Weights of a small model that predicts nearness at each pixel.
Model: 4.9M parameters, 64-pixel images, arch unet, norm batchnorm, activation silu, widths [64, 128, 256, 256].
Training: 18500 steps, batches of 128.
Data: trained on renderings of 100 made-up gadgets, each built of a few solids, in any pose, 195000 training examples, 12.1 epochs.
Rows from block 2 of a small model that predicts nearness at each pixel, named by matrix and row number. Each number is 128 + 32 x the weight over its row's rms, rounded and kept within 0 to 255. All counts start at 0. Numbers have three digits each.
After each channel's rows are labels from the 100 images, of 14976, where the channel reaches its highest value: "top examples" is what is common among them. Only what is clearly more common there than usual is listed. The data: renderings of 100 made-up gadgets, each built of a few solids, in any pose.
# conv: 3x3 conv (model.enc.2.0.conv.weight, 256x256x3x3, each kernel summed), inputs 0-85

conv.9:098111067151094128177074114082187076125147078067127122135164137143145193074165084144126110129147099084093097057112126133120198157187155160185136134119131128097160158164151160182090131142125184158123196155159104162127113160127090131106102136147158129122181127
top examples: has a torus; white

conv.192:172157129088138100169145144154134122105168092053093115099112052152104111194180150132135183147121091112075111131140102199152164138110138152140155143117132078180124042139116078163093148159117129132147175074104102177134080106192128156125149107126127121122133122
top examples: metallic

conv.210:134145142104115125078095130139145077157149186064173154110127115140116138126132111142104153169092140142110108181168112151149156149145108141163184093158147103155136138176117146098121088126111103148159128093164108137191091117117126097104175135116117152113159124
top examples: has a torus; metallic

conv.78:155131136127096120244208120128110132105141106130125147138108083147111117074105150118106132130121102139139186112136140118145106129131143134121194131100134172164161130110111183113124146154150155108120163109108103075123137136124089075150073154134113157087195155
top examples: has a torus

conv.132:130120145166113107128145106122108104107153102120178089132118167095104103132131071157097128124149183136126163153096157155153144134170097103182131182107134122090147106186132133120138118097140163148136181119189105073118121108181140099130090096072167087138160121
top examples: has a torus

conv.32:174099206102147099141187131103154161179167110085192121120073109141183119103172056142111134128153113121129102178134130195171150121182156120132109134084092094143092109136106157109062133107127133105107112110145129131127131064146125141082199061146092096105141154
top examples: has a sphere

conv.12:116096100063133105093069155134149174176172143108172137148091144091156071142088124119148134186180161088166180179124110127107090112091125078114162081094128152126091100110109100125182138123102106148168100110147128103074140120126042127067138137136114098110153156
top examples: metallic

conv.146:128203127172167170156177131104101186148118153117129134096108174164097113134119132132112108154135124184132110096127149104077207121136151165126119105086134111142116136179099112182175128145174138097083107148139134136128130137098133104137114110134135184142139185
top examples: has a torus

conv.57:151085120089171091152162167116156189133191122089158116083071152127126107121113116108079156131122141170143117142157093155104137152141132116115117107163160083171160118149175150176140164151162134117093097144146101075145104146148135094155123136146148122149173165
top examples: has a torus

conv.161:131240155141157139108064148114181100117112089097161138130129122153087054096142104165142126126115099081119186153097133146140163089098108121129104153146126129129141116106145147038192175130129158103102118111139166145093112163137111093132076109109134151177090145
top examples: has a torus

conv.221:098105168139075104122126100139153130099158112128168125126175164188114109127094152157138104164131201109152109082094117172130114069169097183090117125089151168110142109142209157067112112175119171180187118090116082138173143157120126120161152126144117167175156120
top examples: red

conv.103:141146130085127176200143158101177081082158174178157170089093098153145141183182102145099147131139145175180120179212146117114133149150164091131106214144093140220101096108116166141115178107131187120165143137141135113169121100127122113131170181166097156121132138
top examples: has a torus

conv.101:173142120175152120122090154158125081198125152171124078138090153086148086113112067145090117088144175143162100156161163107155135121154083152104116137147110072168144110148134174131176134117152154115140127156173093083092104142190089117096100118124182111142199140
top examples: metallic

conv.11:137082083154093101103153096095172080091137178151143052143143094101092121088075053163100123118063159138187092136146211158120130170138166121192145156108145109147123131158144141147097143101139135133116189100189122117117123151070144040158154134095136123089113162
top examples: has a torus

conv.127:108152095169147150117109156088121164082134152128172173138068171097139095111179137082094098164140128142173111066124133145111164158206107149140133111105138090125145092172082122167124113139125108123133139131113143146126117179137134122176014111113160164172146119
top examples: has a torus

conv.136:149104103092081076159160112157136104167136138103112170032136151141111136065151131106153164064114125187134124069129071103082070154098137098122170095164115129169098142169102169150141135112101122087148155134131087103103130112075133103132153132080132094154155185
top examples: metallic

conv.172:153095112125182115138160121189116115073141091085142125169200103131140153141164121116135081167148100147097143144144165137185121170127123142151182097112133129117095111130123105144139133143125142076137141068138119129148125170152124116133089155092104128115101194
top examples: has a torus

conv.130:128097161142147103136094144128159165138064122166111173154128170178163119133130130103106141121090189162174148167123156107136147125108195093121168150112148153192130111132114101100065152177122110114133140082097183140104126139122152141070072164184147147144125116
top examples: has a torus

conv.31:134049147189124104151133117180154166119102095178100138137085133154149145132112142135160105084168121191138089148138130168180101092177147164130148195103086172089149124090131154077117099124049110099174126137105120170221135083138075132098155114123176161091107105
top examples: has a sphere